From a checkpoint of a small segmentation model.
Model: 7.95M parameters, 48-pixel images, arch vgg, norm batchnorm, depths [5, 5, 5], widths [96, 192, 384].
Training: cautious_adamw at rate 0.0021, 7800 steps, held-out accuracy 93%.
Data: trained on rendered landscapes of hills, water and sky, 72500 training examples, 27.5 epochs.
Rows from block 2 of a small segmentation model, named by matrix and row number. Each number is 128 + 24 x the weight over its row's rms, rounded and kept within 0 to 255. All counts start at 0. Numbers have three digits each. After the name is the row's rms in percent of the matrix's.
After each channel's rows are labels from the 100 images, of 14848, where the channel reaches its highest value: "strongest on" is what is common among them. Only what is clearly more common there than usual is listed. The data: rendered landscapes of hills, water and sky.
# conv: 3x3 conv (model.blocks.2.conv.weight, 96x96x3x3, each kernel summed), inputs 0-95

conv.15 080:126122082130108126151108156084114117080052103121150142127155109154143130102095127114140141096123119116142134097159126116133110093145098177097161126142128155135137103106090137160141096109111109165134175162155127076121099111144166123104132114140128124152116101114133137124125116165109094145
strongest on: night; purple alien crags

conv.89 078:111146148069143089071113117126143097133140126119150138135121115123136117146129126156127155120151112121117141156120134159113103138115095159102061159166135127153087086144119103105164074142083187136169127139116168096117150134118098154104137114146134144097159139122118141144109112131121127118
strongest on: night; sun or moon in view

conv.95 099:145114107157124139117079144106175108082090130118112161157130162153126136101171127172117152117117114131137172105116117100105154110162108062115153134134115121148091081162146121128127136136126128156110134158153171141144104135130083156156110120154117127111139149137133130100117146160124134076
strongest on: water; noon; desert dunes

conv.66 097:103103103132106097138148137135112134147134117149098130161182079133114115123115112116137106092153116099121154125134144110072135081107116109143138134139137123107139134148103113132123136079164097149142116102140151079154099098158106134112102122179126049146123120102162094138113091119125135134
strongest on: purple alien crags; snowy peaks

conv.56 082:125137166131139165103133146122137111168163099135129166202111126135150133124143125108118141099172127109170101059173143091132140124124100126165142143116155130130128121155164142127096145138160115109110165073126150094104092121116125131143108141151105101131118130129133098119077109139145125126
strongest on: purple alien crags

conv.64 101:140132101127096120153096151121150142170110154141143150125113051141123138108126113156163119134136125088130163173167138082112114143120081120145120118151149115110068093128149138127106103090141093152161114141116121097140142132132144148118119109117117139138166196121132144136130149109162122097
strongest on: night

conv.26 118:118125130113067136138136077124105098152184133106144131078121111082104135141080151150107102114094132081117145162126109112154080136134113167107127134154122135144082143103085119148138087130110118146095122109147134113115181120133113118112148134172143147143153110101128105137148123145133110113
strongest on: purple alien crags

conv.76 118:139119083125123211148096096146153101122124118122127185095117140118118130141129112139100140129094136157122119204130132118128139145172112138151151159147147156121153124141121126092134139140124131091122127095179086124124138120143131140133147121206138161117134099143125128106113130161130120101
strongest on: night; water; sun or moon in view

conv.43 132:134132086137168022103126141109159139146130121145125100138135090133133143126151113095130142128154123117109103077140110116101155116124151103136143122143137131119129132137073105131138135120140157106100127127098128081163104143142135157074090117119127149136105145104114103125102110110164127173
strongest on: purple alien crags; noon

conv.93 102:177139090120153114066144093075140103134066105139097127113143134140091145134144141181171157153126114105127117120107149086090119131069158103152085148153139110154111133135112122140148136103122119112103123131142144130110120101126095135098113147131122134127147166159135138100153115151129109127
strongest on: water; red mesas

conv.0 092:096138112113096166106106109129094137122149122093144123116158112135114110068121110142086094149124145123127094117116123132107098119119160138106119133138108124166109123130110149095134123100141135111047117130113128133119101113108146125149081099159117132088119119096092129153133092086062118092
strongest on: night; snowy peaks; sun or moon in view

conv.91 087:136111153060102131124174126133137131151195123142108116131164089166114147150118109121131100161133130199154097136142121141158115146120131123129102094125096128105156139155139088122115130138182153110147123078127146094136146102110088122110113131116135117125140143143110137129136095132166167106
strongest on: night; sun or moon in view; snowy peaks

conv.27 122:126157171134139122203125145119112130122139119114129139168121100087142091109147082149149143093113099083117188136128126117098139129126132153094126109178139140159122145155144149170120169151110123098119121138131122138114059143110121140099105093127133116098125140143107123138109138082130133149
strongest on: sun or moon in view; night

conv.58 128:123137135095099150112106088109089122077000093112129122098138158124142114140163136132159095140132124132133118112118103148150106152127159093108103150118126119146132151104152132119126141126117144109113100113128133114121139117123118132136143138118133149114104130130146152108137109116141118076
strongest on: night

conv.35 101:141123169118114133163140102130066104111136112120120135172119141104110139087102113134102112085108111111140119104068107136168116081132077136145150134112105105156119119079120137156125120132075135146108112152159132092142153135120108104159086113137094111106134073112117105108123135124141137134
strongest on: purple alien crags

conv.29 110:100100104104103122140089127154112147155129145106101132123111143148126132136087123149123117124120109185120139127088146098146132131129129129135126186139102124146146139148143120141150147129146114153129093105060129127135171079078117115119100129140122141118107177139085089178139128123139139061
strongest on: night; sun or moon in view

conv.57 086:126198138125142162117088125111117149171144088139119144169139134146136112146161088131114127069116106099151138077170131153089124124082104098080127079124125114092142131123132127145122145155098141117121139122135125146121085146142138153110127124131115105139133134128147162157097094128108083141
strongest on: purple alien crags

conv.17 092:131177154100129156136143081123146126145140091105136115174121179137137100112158115187076127122120112125121113115132099140145090118096119125107139111111143090154176123122126088147136122116131153113098144132138116123100057105105111137126112106135133161132133114155153145101162134164166145098
strongest on: night; sun or moon in view

conv.72 077:134155166114129155129119124079113122153094137134100128127116171104118101116138142101137097124151093131132109103103080120124106160127179155134114125126144091148168130114111143148120083121111171111159151116131114169129146100117191135120118139150125150097074103147140088122179151120164128131
strongest on: night; dark volcanic rock

conv.25 094:111107136122094149136126082121081108103056104122118072117143161153123143144139097100112084128138143127113081113100091163142108142173129125135136133124156152168167145087116137153126124098128128079128107136148144133123137082108146098171098097155115124149145120132130124129132144124111101135
strongest on: noon; snowy peaks

conv.79 090:151113126130129122104138152122130092082004092119138129113112101099132119121116131146179093136070148159134098120087111116118135129119135114125099129143146132124101099150132107128136128129129135133140085103124151128139138161112132156138118109157126123107140129127100128129145136134071150089
strongest on: noon; red mesas; desert dunes

conv.63 072:126183087106146073109147131116134116148159102127116147067151101134112121141146145166133128133102146092136130168133130138167101116130133090154155169127140152109129146139075149114129148165090123130137164103109171112157143139146106161107147155137114111138150164104129144146134137095119124080
strongest on: sun or moon in view; night

conv.84 107:129079145116071078170152116135133139104157130120126154152113095094136133133116126126142088102089125153124096114112146113114154136114134134128114119118163127105111101112077169137133095150127086111136119144134079116130166121110142118134153144175099110146120145116125089111172155126091073114
strongest on: water; terraced slopes

conv.34 112:122137166144123087112134139101143109129033114157125135109117079134135131077092107142187106166118133141133185131131168104104139111103132126139153126137119124139103122129152116136113131113104108146120094135130141163115104116139146143147118094126130173115165171150142118159111132131170129112
strongest on: water

conv.78 114:151113138131184103106114135159135096115070122107136100140144131123123124118141109139146080107056128111126117103132118088135113138101086063115094136116155146137117151102119098136112063127109083137137146152092176127122165154106127129150125132155132124113115118128125114148160132123109102111
strongest on: noon; terraced slopes

conv.47 096:108130050149156158115065097118129138146145072120131093120143112140145107127147114154058098093138087096147149142120122132123124141114145143060143146126130115106118131116127091117128112122142126101135124112154154102136119101161155139134144113115131087111141154128121162125133123085105148114
strongest on: night; sun or moon in view

conv.24 087:098120095111099116065094191162105144121099130126107130110126064168148156144180107146173125100110154080104131164116118118128125128104116100117120098139145151128136124126137084124106120154158119114131114135132130120127117134147111136085125111119127182112129151172116100142136092112114117123
strongest on: noon; red mesas; desert dunes

conv.3 104:164144177105127109123145095111136134151151122158138146155157136146101116154093127116092135125143150094133120102126134120087121097150069167110090110152135145110163130146104135128103125113135086145139107121165096091127140128116093135029114152151132155114134119106133125152100145143128131130
strongest on: purple alien crags